Rows from block 6 of the audio encoder of a small encoder-decoder audio transcriber, named by matrix and row number. Rows with one number belong to one channel. Each number is 200 + 20 x the weight over its row's rms, rounded and kept within 0 to 999. All counts start at 0.
After each channel's rows are labels from the 100 clips, of 14976, where the channel reaches its largest size: "responds to" is what is common among them; "lies over" is the class under the peak. Only what is clearly more common there than usual is listed. The data: melodies that start on their tonic, played by one synthesised instrument. In brackets: how many of the 100.
# filt: filter width-3 conv, dilation 2 (encoder.blocks.6.filt.weight, 256x256x3, each kernel summed), inputs 86-171
# gate: gate width-3 conv, dilation 2 (encoder.blocks.6.gate.weight, 256x256x3, each kernel summed), inputs 86-171
# out: residual pointwise conv (encoder.blocks.6.out.weight, 256x256x1, transposed), outputs 86-171

filt.171,197,197,199,180,204,247,201,177,218,212,199,218,257,200,213,225,223,214,193,174,229,209,174,235,186,239,189,196,210,201,185,211,226,189,229,237,230,198,210,184,205,221,224,197,173,193,201,206,192,189,148,204,194,208,241,197,188,186,164,191,212,186,226,193,220,192,200,202,202,194,191,185,206,232,184,208,205,158,177,195,204,188,189,163,173,216
gate.171,188,156,228,202,182,223,168,185,161,204,241,184,209,196,228,173,240,206,211,179,195,185,218,189,224,211,228,238,198,198,220,198,220,215,225,181,221,191,215,181,200,225,206,217,206,205,207,241,201,244,206,194,197,200,248,214,146,202,199,195,195,216,210,197,190,203,188,165,187,157,201,205,204,242,205,228,203,230,174,191,202,193,188,227,225,184
out.171,228,173,193,174,199,176,197,210,194,185,202,196,222,192,189,179,190,220,184,180,217,181,206,187,220,177,235,143,214,181,154,184,209,217,219,220,192,178,167,162,196,173,164,171,177,227,216,196,213,201,240,171,219,230,177,196,211,225,214,235,180,200,184,199,165,200,190,191,202,183,197,201,197,212,194,170,230,199,185,194,143,184,216,215,212,204
responds to: the note A (96); the note E (66); tonic: A (51)
lies over: A2 (75)

filt.114,229,204,214,188,226,213,233,185,194,218,226,211,210,191,187,193,232,176,186,156,158,204,177,198,227,222,179,191,194,200,208,239,166,180,194,204,216,211,188,228,182,199,222,150,226,196,222,239,184,180,228,208,203,194,165,210,217,185,162,171,200,256,204,189,212,194,206,220,199,213,196,233,255,223,186,254,204,205,221,169,193,149,201,216,229,200
gate.114,193,208,184,209,225,212,192,200,223,203,172,163,188,198,212,200,161,190,216,202,159,186,177,213,214,226,182,223,206,208,189,189,213,214,190,194,195,209,205,168,179,158,188,226,150,193,181,204,202,182,190,193,189,186,185,211,204,193,214,199,223,222,152,189,211,201,204,215,211,198,187,166,222,191,208,244,192,179,186,237,199,231,188,233,182,178
out.114,201,191,199,202,192,206,211,203,190,193,216,188,216,187,200,211,174,201,187,217,206,225,198,198,186,202,200,210,232,203,165,192,212,215,194,190,157,214,217,185,217,203,215,196,192,225,213,222,183,189,171,244,193,186,202,195,192,204,204,213,190,209,235,182,190,200,180,188,227,203,185,200,150,171,207,222,222,163,159,191,196,250,186,194,189,168
responds to: the note D (82); pace: fast (64)
lies over: D4 (28)

filt.198,179,202,197,228,230,206,170,186,206,224,178,217,180,239,176,162,186,226,188,196,195,213,186,220,190,191,169,191,199,180,188,231,194,203,190,202,206,199,246,173,187,145,210,190,180,230,205,206,212,178,208,219,168,221,184,183,206,185,204,247,211,148,211,188,199,221,177,229,155,201,209,202,183,186,251,189,206,189,180,208,200,199,173,207,213,236
gate.198,219,214,207,173,264,183,184,197,217,189,187,184,191,195,204,220,212,203,178,201,215,195,224,231,188,160,163,174,206,206,193,201,191,198,212,200,187,183,177,210,168,201,218,209,185,193,216,220,169,206,191,219,199,164,185,217,216,200,202,211,201,208,199,226,233,196,193,236,220,204,219,189,198,200,202,203,201,186,224,236,183,199,169,171,223,185
out.198,198,199,193,195,232,185,198,180,182,219,180,209,208,184,196,180,211,197,193,198,193,173,225,205,208,204,200,232,216,165,183,170,210,200,203,193,207,203,200,231,205,233,193,219,228,195,217,193,204,194,177,191,199,164,187,190,226,195,235,204,202,260,183,193,214,199,189,172,185,218,194,186,198,176,180,170,172,180,156,215,177,177,165,251,223,196
responds to: the note G (71)
lies over: G5 (35)

filt.227,200,196,198,203,191,223,202,179,195,217,214,212,201,204,214,218,213,186,209,202,204,186,200,175,221,165,162,230,200,212,202,216,201,199,199,197,186,168,235,186,214,217,198,191,230,199,171,211,183,237,169,176,206,208,248,214,198,185,229,193,194,170,190,221,173,194,186,196,231,247,205,170,172,191,180,206,163,214,211,205,216,193,200,210,205,215
gate.227,192,208,208,176,252,188,194,183,202,189,195,195,192,191,186,182,206,183,216,204,194,189,196,187,213,188,182,193,221,202,235,195,197,230,178,210,187,239,187,180,240,196,172,208,189,189,169,204,198,206,176,239,175,204,216,195,195,210,167,189,222,212,234,186,246,211,187,208,201,194,203,212,227,195,207,163,214,202,199,236,199,209,190,190,195,181
out.227,221,202,214,171,163,230,213,198,197,247,194,221,217,208,171,209,204,202,207,193,185,192,187,228,192,218,207,232,170,210,176,234,249,209,252,173,250,198,215,224,175,197,203,173,235,198,167,193,206,232,204,179,176,222,239,192,168,187,185,199,186,202,185,186,198,212,208,203,176,230,212,233,241,214,209,161,212,205,263,187,191,221,216,205,190,217
responds to: the note B (83); tonic: B (32)
lies over: B4 (45)

filt.203,227,214,165,223,168,174,245,201,187,224,181,211,218,178,189,191,210,180,175,213,187,190,150,188,213,209,207,190,199,195,191,236,216,238,198,236,227,174,178,202,213,186,180,185,199,204,174,200,208,196,216,220,190,190,195,187,200,208,214,209,194,215,189,172,190,199,181,207,196,213,179,214,180,210,212,213,206,182,215,195,200,179,176,186,191,170
gate.203,175,218,180,207,232,209,206,179,215,205,204,181,193,198,201,167,209,196,203,216,189,231,219,211,184,175,193,230,205,205,203,190,185,174,157,206,225,193,240,197,198,189,174,215,200,209,158,179,212,203,175,197,214,177,184,226,230,227,199,185,183,211,206,189,203,250,215,215,211,215,199,200,206,211,217,219,175,209,168,185,190,192,191,235,195,263
out.203,186,194,222,156,205,203,177,207,184,190,201,199,245,223,179,166,224,231,214,205,178,195,203,193,165,184,185,184,193,210,195,208,208,204,202,204,201,234,219,185,208,213,214,178,202,202,168,194,169,181,210,171,227,199,187,226,182,156,228,171,197,229,218,188,218,221,214,228,206,178,200,196,220,204,226,199,191,192,206,190,187,212,182,196,234,221
responds to: tonic: G (28)
lies over: G5 (41)

filt.0,215,204,171,166,193,180,205,193,189,183,174,228,200,226,229,195,232,211,210,209,190,170,181,206,230,193,179,210,200,210,182,215,193,205,241,195,252,153,220,204,194,175,209,238,242,189,178,207,195,196,226,180,217,196,231,186,228,219,172,177,217,210,220,204,213,199,192,205,207,192,175,191,218,229,219,196,168,202,178,217,223,178,232,166,210,210
gate.0,175,202,205,207,215,186,204,221,205,226,198,192,201,220,172,210,195,197,202,191,188,225,190,158,250,218,203,216,217,205,231,187,208,215,192,192,192,195,180,177,214,211,168,191,196,182,217,185,198,238,215,182,196,191,212,178,189,216,223,199,216,225,194,198,166,191,174,209,201,198,238,184,199,229,192,213,228,183,193,210,164,187,152,218,183,193
out.0,177,173,183,144,210,181,201,164,200,208,236,210,208,202,193,236,224,205,194,186,217,253,207,193,199,187,182,178,169,219,187,188,224,155,181,235,222,202,204,179,217,174,183,198,183,207,200,197,204,231,194,210,179,198,191,182,233,177,219,229,205,172,190,200,135,164,197,190,173,211,198,228,207,211,210,196,199,186,205,148,180,171,228,180,174,215
responds to: the note G (66); tonic: G (36)
lies over: no note (73)

filt.188,166,207,194,224,192,206,166,177,177,169,251,232,227,222,184,221,191,191,218,175,173,237,230,208,155,195,215,186,205,200,168,185,226,230,228,212,179,206,211,188,199,219,189,201,187,239,206,157,193,190,214,231,194,209,159,159,170,188,208,187,211,170,206,168,195,169,207,185,223,210,165,193,191,208,224,212,169,232,172,191,182,213,195,185,235,187
gate.188,192,181,224,209,203,196,199,204,199,189,195,228,201,195,213,195,171,184,234,207,197,193,184,190,200,209,210,200,222,178,228,184,208,190,185,219,177,204,177,201,160,134,190,192,163,203,223,216,204,219,205,214,218,203,207,190,222,184,198,213,190,209,193,222,190,228,184,196,176,188,225,203,163,199,234,179,195,239,182,204,204,248,225,225,207,230
out.188,190,201,179,175,190,214,179,211,237,210,178,209,211,174,228,183,213,202,256,178,167,184,239,213,214,192,192,238,204,198,189,210,181,195,179,178,215,207,184,205,197,187,215,196,218,223,195,169,206,220,193,189,219,192,187,153,191,199,190,209,210,201,164,202,201,186,206,208,193,180,209,186,195,181,212,160,186,158,194,216,230,208,172,167,221,230
responds to: the note B (92)
lies over: B2 (32); B4 (27)

filt.104,144,223,196,230,203,209,183,194,215,197,171,196,201,210,219,181,214,191,160,187,200,223,247,202,211,210,159,161,180,209,183,179,158,198,205,216,199,213,200,198,180,198,248,221,202,220,211,182,192,203,217,208,173,194,181,206,206,213,184,236,216,188,188,177,196,203,187,180,167,194,185,227,187,217,197,192,206,203,161,210,212,217,194,178,180,184
gate.104,189,183,245,199,208,224,229,188,201,218,206,241,208,194,180,198,200,213,193,196,225,213,194,218,178,231,239,169,183,217,230,206,205,178,234,219,216,228,193,237,173,200,215,225,207,224,192,208,238,207,168,243,210,194,222,229,174,200,219,222,199,197,208,184,204,213,195,181,197,204,203,193,203,230,197,228,187,143,218,168,189,216,208,217,202,182
out.104,174,186,212,187,199,199,210,174,191,220,194,204,178,180,182,160,222,227,205,207,237,184,173,189,224,227,187,200,190,218,179,160,190,203,213,190,189,213,235,196,209,209,199,173,203,162,185,185,190,207,186,197,217,192,184,220,223,204,207,197,212,188,190,188,167,206,201,181,196,220,201,188,173,198,194,183,199,200,216,211,174,195,192,192,211,211
responds to: the note C# (71)
lies over: C#5 (31)

filt.218,170,218,185,213,196,195,207,188,168,196,195,199,230,206,185,224,227,211,186,182,225,192,185,221,176,220,191,205,174,183,244,191,239,187,194,237,189,215,210,211,220,161,221,207,159,210,140,185,212,182,198,193,194,200,220,230,178,207,168,204,210,204,225,149,222,192,176,188,184,173,188,249,211,218,229,176,189,198,170,208,208,169,195,218,227,204
gate.218,228,196,176,183,209,213,214,185,184,191,189,191,218,182,190,159,174,211,206,189,184,200,201,211,207,174,227,202,217,264,222,188,210,229,207,224,174,219,234,195,216,245,183,187,256,181,188,191,184,222,199,211,197,197,181,173,204,204,159,179,233,242,221,196,190,206,175,203,241,199,208,171,189,209,228,205,165,208,210,158,217,199,193,204,183,208
out.218,212,167,196,197,184,215,202,182,199,218,235,192,243,221,215,231,228,224,203,187,213,214,212,183,188,148,190,215,198,167,199,216,203,195,206,210,243,189,195,168,180,220,181,202,180,211,166,208,201,246,212,193,206,230,193,175,206,242,231,227,166,183,214,190,202,175,207,190,194,211,195,180,180,213,205,223,214,217,189,197,207,215,195,234,195,183
responds to: the note G (76); the note F (65); bell-like (30)
lies over: F5 (38)

filt.240,239,192,185,192,192,162,232,171,200,212,190,205,185,201,250,180,214,189,155,209,199,174,193,216,200,207,202,178,217,172,171,196,201,192,212,206,175,184,239,220,161,194,216,221,185,207,210,223,226,181,173,229,176,198,183,205,218,195,249,167,193,199,179,218,191,222,204,212,206,196,187,175,232,205,229,204,167,196,194,195,199,192,190,191,204,196
gate.240,214,176,191,231,242,205,149,213,180,230,247,176,172,214,208,224,202,197,209,225,210,191,205,183,230,198,164,233,224,200,205,168,191,132,185,215,166,214,162,204,185,232,157,216,232,213,207,218,150,227,229,163,179,197,190,177,197,199,184,205,229,214,181,185,192,181,204,184,193,173,193,179,202,225,209,167,203,223,206,202,213,215,195,213,208,179
out.240,232,233,180,207,215,217,216,217,195,149,182,215,220,187,184,191,165,193,175,207,203,202,204,210,206,237,222,151,187,181,175,204,181,199,200,198,223,183,185,227,192,205,197,213,168,196,188,184,214,182,156,207,230,205,214,212,190,185,181,173,201,200,217,197,232,215,190,217,236,214,195,165,230,183,179,210,204,191,241,219,180,227,216,160,199,201
responds to: the note G (87); pace: fast (61); tonic: G (34)
lies over: G4 (29)

filt.245,247,204,212,177,204,163,179,163,199,185,214,226,207,203,206,208,202,189,195,196,195,194,212,198,235,192,212,221,224,202,190,218,182,215,236,199,221,188,202,219,168,164,228,246,177,217,186,215,195,209,222,210,192,209,202,203,198,237,196,192,205,194,224,214,201,201,208,200,239,221,206,186,232,192,167,248,202,178,185,204,191,202,125,197,208,195
gate.245,213,221,208,149,222,223,194,206,190,163,187,176,182,192,199,233,202,182,194,223,196,200,213,185,210,161,190,202,198,227,186,183,215,227,209,184,197,222,197,195,191,175,195,219,175,174,164,215,144,180,222,228,224,218,209,223,191,230,195,190,182,216,211,232,194,213,196,212,212,199,184,187,221,168,204,202,238,172,196,229,180,230,180,235,180,225
out.245,173,210,187,192,181,192,187,217,177,192,188,159,209,180,211,202,177,195,149,197,209,226,193,190,220,196,214,222,245,191,149,227,193,213,192,204,174,167,158,174,179,191,230,222,201,211,202,182,208,171,216,206,201,188,198,190,226,171,186,184,192,182,189,206,228,226,176,177,194,194,244,198,182,196,165,211,193,214,208,197,191,210,166,204,192,220
responds to: the note D (65); bell-like (32)
lies over: D5 (44)

filt.224,205,214,229,196,190,184,162,201,202,181,212,195,195,223,151,250,195,235,182,219,204,209,165,224,205,220,188,212,201,189,194,200,202,203,195,233,203,186,240,181,210,228,191,170,190,225,194,176,170,172,195,211,220,207,194,191,206,196,198,199,219,205,225,237,166,190,235,210,224,208,198,172,210,194,216,201,159,219,213,215,204,167,209,186,210,169
gate.224,190,215,191,168,191,201,219,243,186,214,192,193,198,182,218,179,191,209,213,201,208,201,196,194,165,198,178,202,233,183,211,219,212,207,229,205,203,165,213,201,241,191,209,199,186,203,210,180,221,249,234,202,160,205,227,190,200,187,195,193,225,155,211,210,197,199,195,211,230,176,191,193,207,255,242,227,162,193,209,212,211,190,182,196,205,155
out.224,225,225,172,190,205,201,173,189,222,215,198,196,191,196,202,180,206,183,177,178,181,230,220,184,209,220,174,198,195,180,208,172,196,195,190,203,195,188,205,203,231,189,216,179,194,219,219,187,249,196,231,206,235,150,204,207,225,211,232,179,194,226,194,205,156,171,195,168,211,186,191,214,196,214,218,184,248,211,192,187,198,161,226,215,184,250
responds to: the note C (82); the note F (68); tonic: C (34); tonic: F (29)
lies over: no note (76)

filt.140,192,180,174,185,220,212,189,184,196,177,211,191,231,201,198,197,201,211,228,189,192,205,217,183,214,201,198,191,211,184,230,204,204,174,214,201,198,180,206,192,172,184,187,220,219,215,149,188,171,209,222,186,208,200,230,184,193,191,222,246,220,180,170,182,210,223,189,201,206,181,172,203,220,232,203,206,215,181,189,204,193,170,179,226,193,221
gate.140,191,226,205,219,220,186,166,185,200,195,208,205,179,199,194,195,216,201,187,190,188,200,244,232,188,201,199,200,191,204,169,193,175,174,184,200,203,205,192,172,202,253,215,236,189,211,206,204,181,184,176,190,180,209,182,211,183,195,199,215,202,198,218,239,226,191,229,183,164,172,195,194,171,160,196,211,205,204,209,160,194,224,181,181,183,214
out.140,219,186,164,192,190,204,178,193,201,172,200,226,168,220,187,194,174,189,232,196,212,207,216,221,204,201,193,236,228,197,209,175,194,200,190,204,229,229,184,203,175,197,229,232,192,212,183,175,197,208,192,195,159,195,222,209,205,245,198,212,187,212,187,209,182,203,200,182,205,182,193,190,190,224,183,190,203,195,198,169,211,239,208,185,200,248
responds to: the note C (79); tonic: C (25)
lies over: C5 (27)

filt.209,212,221,203,171,199,189,214,167,169,181,174,179,191,207,201,208,214,249,222,222,212,225,191,175,224,204,180,219,221,214,206,221,203,202,193,220,172,203,184,180,180,188,182,186,206,199,170,209,167,215,242,207,160,162,201,220,208,187,200,216,166,180,209,188,168,187,203,223,185,190,158,217,207,221,185,215,215,199,223,181,228,193,226,205,211,207
gate.209,162,216,199,206,153,217,211,169,246,226,221,243,215,228,195,208,203,179,203,182,181,216,201,224,223,206,224,185,182,179,192,203,236,178,193,178,215,228,220,206,215,237,168,197,180,241,177,204,195,185,207,208,188,197,220,220,197,209,197,173,197,200,176,214,218,233,171,165,186,164,185,202,184,217,188,180,179,235,174,194,208,179,164,160,214,166
out.209,165,173,201,211,211,195,198,195,233,194,202,173,203,227,249,239,199,222,235,203,206,218,222,195,213,219,225,228,208,238,178,182,188,176,187,244,204,229,191,201,199,219,182,216,180,208,205,200,220,170,253,229,199,197,191,226,207,164,192,208,201,188,199,176,197,171,231,184,185,212,217,188,199,215,201,199,189,175,233,206,201,210,208,190,190,215
responds to: the note A (75)
lies over: no note (71)

filt.154,220,196,200,171,186,215,178,183,163,222,194,216,182,186,159,196,189,203,199,204,196,165,207,211,203,235,169,208,222,225,184,194,220,141,182,208,197,227,209,195,240,202,191,226,233,184,209,206,217,173,196,219,213,201,175,221,229,200,233,204,207,182,210,207,190,185,163,187,165,231,189,165,219,163,223,210,213,206,171,197,202,161,227,190,165,217
gate.154,183,200,178,159,210,203,218,233,236,206,222,217,203,195,182,187,200,194,220,167,203,225,188,186,210,212,173,226,220,207,197,205,209,205,219,185,196,219,186,178,189,193,199,226,227,212,191,208,179,190,201,207,218,197,169,177,196,209,197,206,233,214,210,202,174,204,196,221,228,222,167,204,201,200,205,168,176,230,193,190,165,182,208,199,203,217
out.154,167,154,229,233,212,233,211,208,210,210,192,225,221,175,208,195,217,186,199,187,206,213,190,236,192,196,201,177,182,198,196,202,237,229,187,224,233,186,205,208,238,200,194,212,216,163,186,168,189,217,198,215,163,232,190,200,195,218,181,200,198,181,218,184,227,189,184,196,200,193,211,223,198,206,199,180,190,207,171,186,218,170,213,220,171,186
responds to: the note C (83); the note G (74); tonic: C (28)
lies over: no note (74)

filt.40,156,185,225,253,190,234,187,253,202,207,229,194,195,198,185,204,205,190,205,181,204,187,188,186,168,225,190,185,205,200,194,188,198,225,204,193,200,226,208,179,221,199,185,175,196,176,241,166,222,200,208,196,184,185,195,190,202,173,231,221,191,221,204,191,182,215,211,213,171,185,196,183,195,221,163,198,197,195,208,215,199,165,194,179,189,210
gate.40,230,186,172,238,210,197,194,169,202,182,216,224,199,237,184,164,231,206,233,168,178,186,185,221,176,214,200,200,221,192,199,176,190,216,217,221,200,225,215,192,171,172,200,168,196,205,192,178,181,179,212,217,232,196,183,193,209,223,217,202,178,174,152,207,235,180,214,177,186,209,212,185,204,187,249,191,200,187,226,176,203,193,202,208,187,224
out.40,205,204,208,311,216,228,187,214,185,174,215,193,185,201,204,191,208,213,179,219,193,181,177,185,205,237,201,184,203,200,182,184,177,177,204,199,229,222,195,189,178,211,187,179,208,191,216,167,176,210,221,197,235,194,197,199,208,190,187,203,222,201,238,197,186,196,192,221,210,167,195,201,228,201,221,191,185,201,161,222,204,213,218,199,206,198
responds to: the note B (65)
lies over: B3 (26)

filt.149,216,213,213,206,156,185,219,193,202,175,180,201,176,223,197,201,185,193,194,232,179,165,204,216,204,251,191,191,178,199,189,186,189,222,203,179,213,174,212,214,203,222,192,189,199,184,161,220,203,234,158,223,186,204,175,212,204,209,223,200,179,171,233,181,203,213,165,191,223,203,209,203,228,218,185,207,198,188,183,214,203,227,200,207,185,215
gate.149,190,216,217,208,202,233,232,236,238,212,196,231,222,204,224,219,203,178,190,191,172,188,185,190,213,236,167,205,205,181,199,199,190,221,215,199,201,187,181,216,194,201,195,183,186,201,182,187,215,193,180,198,215,170,211,257,208,188,211,183,188,178,193,213,180,210,193,193,176,200,184,170,231,227,164,204,202,216,191,243,219,221,179,172,232,223
out.149,208,212,213,203,218,185,215,186,210,215,209,214,195,197,220,209,223,228,198,198,143,215,189,204,205,246,179,160,170,194,185,217,205,166,227,161,192,258,204,214,203,223,199,200,179,239,191,174,211,223,206,205,206,239,198,221,201,198,185,194,197,216,199,220,203,203,196,233,164,208,182,165,182,185,184,211,208,175,192,222,194,173,189,226,198,211
responds to: the note D (76); tonic: D (32)
lies over: D3 (25)

filt.60,218,184,183,169,200,200,184,242,195,215,216,186,215,238,232,209,198,229,201,213,188,189,212,204,199,199,193,169,167,214,203,242,210,205,204,179,203,191,173,233,177,187,220,215,210,244,210,217,195,184,230,187,185,196,205,196,174,200,179,202,226,185,195,171,203,196,202,195,197,219,187,175,225,180,196,202,205,198,214,196,209,193,190,213,195,213
gate.60,208,176,214,199,206,228,177,181,199,206,219,209,177,203,219,189,189,203,218,186,225,199,213,175,189,223,179,186,202,206,221,223,184,213,232,218,172,215,195,192,192,192,204,204,216,194,194,202,167,229,183,190,181,200,168,200,215,202,200,188,202,170,218,214,191,200,188,201,199,167,204,209,213,169,170,186,181,255,203,215,224,204,219,219,175,245
out.60,175,209,184,214,198,209,174,178,220,185,210,180,211,205,212,143,219,223,243,183,167,197,194,189,224,200,208,166,180,205,193,245,198,168,208,203,184,204,192,215,191,180,185,216,204,191,228,207,195,188,216,184,203,189,156,205,192,169,187,215,234,210,186,226,228,191,193,193,199,166,208,183,209,167,176,234,196,213,207,212,207,211,227,195,200,202
responds to: the note B (87); tonic: B (38)
lies over: B4 (61)

filt.139,226,203,203,207,195,229,177,209,205,219,221,194,186,232,235,177,198,213,184,173,188,190,226,211,187,215,233,183,219,178,175,211,208,214,149,197,198,240,207,224,197,207,201,182,200,208,222,144,195,200,200,209,190,239,184,179,190,190,197,231,234,218,188,184,202,159,242,219,183,230,180,212,180,189,213,197,183,195,198,185,211,176,194,209,161,199
gate.139,189,182,227,213,211,212,228,221,199,192,192,181,209,195,189,207,147,163,242,208,194,197,174,210,213,209,224,185,220,175,207,166,217,236,197,195,179,158,198,204,199,208,199,213,219,182,204,195,235,195,186,232,211,249,223,220,203,191,189,206,197,205,186,200,180,166,214,189,164,201,161,213,173,208,179,185,201,181,170,222,170,195,173,176,198,224
out.139,202,256,172,243,210,183,201,182,209,187,217,240,205,199,226,203,212,177,193,187,209,233,192,203,188,134,198,185,205,210,182,223,193,236,240,197,205,205,191,193,209,247,205,214,208,196,224,167,216,222,248,212,193,217,196,181,215,171,171,166,189,244,170,219,249,176,168,190,185,199,213,169,219,190,191,211,203,208,225,212,177,224,214,201,206,197
responds to: the note B (90)
lies over: B3 (50)

filt.111,202,202,202,204,177,198,171,239,219,202,191,177,184,209,176,196,183,217,207,203,214,209,177,200,193,210,223,184,204,225,208,194,188,210,198,225,214,221,185,181,232,195,211,199,209,203,186,201,223,200,207,210,211,223,207,206,197,239,194,222,207,206,240,219,197,180,204,209,234,186,166,220,187,225,169,209,208,209,222,225,216,153,195,179,216,208
gate.111,227,202,224,170,205,195,163,213,197,175,170,194,200,179,217,194,206,183,221,203,179,235,180,176,198,211,186,209,249,217,223,180,203,192,231,192,202,213,223,177,207,180,158,219,217,213,180,215,175,161,206,197,192,167,210,175,201,227,228,178,199,215,205,201,195,229,164,172,225,201,198,154,216,171,220,167,195,228,209,194,195,207,194,196,204,189
out.111,233,226,180,230,205,183,218,191,186,206,246,215,210,195,160,215,218,201,225,207,218,204,223,195,199,182,182,179,199,214,196,205,188,193,218,165,207,184,205,238,238,182,214,240,225,202,203,197,214,173,214,207,183,186,189,155,183,181,212,196,208,203,168,157,196,252,169,184,178,178,205,202,195,190,209,190,198,175,225,201,208,143,204,182,185,203
responds to: the note D (72); tonic: D (32)
lies over: D5 (27)

filt.81,222,197,192,215,252,210,195,223,213,175,208,215,227,207,190,209,165,190,211,206,211,196,233,221,192,202,182,217,214,211,168,209,186,261,181,225,181,174,177,178,215,234,171,193,204,221,188,193,204,240,175,190,186,225,188,215,225,195,203,183,203,210,199,205,182,207,208,175,172,198,232,204,194,199,199,197,199,177,207,228,221,208,180,223,181,208
gate.81,198,213,154,201,220,179,176,201,192,229,221,200,194,206,230,166,201,207,199,208,178,174,174,215,232,174,169,187,164,213,186,207,225,222,181,217,214,231,196,229,207,215,171,203,223,221,189,190,206,200,203,163,205,180,188,189,188,225,178,217,182,177,204,192,190,160,206,174,202,178,219,179,229,219,195,178,236,220,197,185,237,173,198,219,178,233
out.81,173,207,207,202,183,185,172,207,169,190,197,200,231,183,213,222,193,215,205,224,193,217,182,201,194,187,185,195,205,196,231,209,205,192,197,225,189,183,227,211,229,216,156,236,170,187,235,234,170,189,158,230,188,165,218,217,178,220,208,172,259,160,199,194,186,207,241,194,192,204,173,182,187,183,215,200,191,178,182,187,185,195,162,192,203,160
responds to: tonic: G (27)
lies over: no note (65)

filt.217,203,222,178,180,219,176,165,210,210,230,179,209,173,198,224,199,193,219,194,227,193,181,196,226,170,180,163,216,190,201,198,193,188,199,167,208,185,161,159,227,190,175,202,203,189,210,192,190,193,219,202,185,198,211,241,229,216,209,213,240,186,183,183,176,213,196,226,216,194,205,199,189,168,203,191,213,221,221,218,165,239,207,197,220,166,197
gate.217,220,220,189,189,220,211,206,170,192,214,200,218,185,247,234,212,207,212,238,229,186,187,205,194,178,202,161,212,218,199,201,185,212,189,220,212,189,223,188,181,204,196,177,180,229,211,157,194,189,214,137,201,204,176,182,176,196,205,177,180,176,199,172,212,212,215,201,176,213,172,193,188,199,209,212,228,197,204,208,183,221,184,197,204,222,191
out.217,215,215,199,209,202,204,195,212,201,218,194,232,179,197,213,189,173,218,213,197,191,183,162,212,223,220,217,195,217,187,223,203,207,210,213,159,134,185,224,212,182,241,196,183,240,192,195,195,220,216,211,183,209,196,183,171,210,217,182,227,208,229,243,217,216,237,193,215,219,220,208,203,184,179,217,158,208,187,227,183,205,250,194,215,202,214
responds to: the note G (91); tonic: G (27)
lies over: G4 (33)

filt.69,222,167,234,200,201,178,186,200,207,223,209,211,145,193,203,196,211,171,247,178,201,217,184,188,225,195,178,153,183,182,226,184,199,214,189,182,182,203,172,170,233,177,211,157,186,185,163,190,201,183,195,168,176,224,223,195,204,206,221,252,197,185,181,230,190,214,202,184,193,178,212,199,171,171,185,194,199,208,187,216,230,215,207,230,199,194
gate.69,225,191,191,194,244,184,154,216,201,222,231,203,227,209,193,206,236,201,200,203,205,207,167,188,216,183,173,223,204,176,179,173,204,162,180,184,225,171,216,207,179,150,218,195,203,194,181,215,151,212,173,178,200,185,221,176,188,245,198,172,209,191,184,193,200,206,185,224,178,240,216,204,190,189,224,189,206,198,220,182,191,217,189,188,189,171
out.69,223,183,213,203,223,204,190,192,190,233,221,165,200,191,168,202,226,166,207,198,205,201,177,244,208,228,179,221,191,195,207,195,207,141,171,233,179,193,210,214,213,198,214,201,254,195,190,181,225,207,167,199,224,184,178,205,164,250,191,190,178,185,226,180,183,202,201,211,207,193,171,218,198,230,198,199,207,189,198,238,197,190,162,219,187,156
responds to: the note B (87); tonic: B (50)
lies over: no note (70)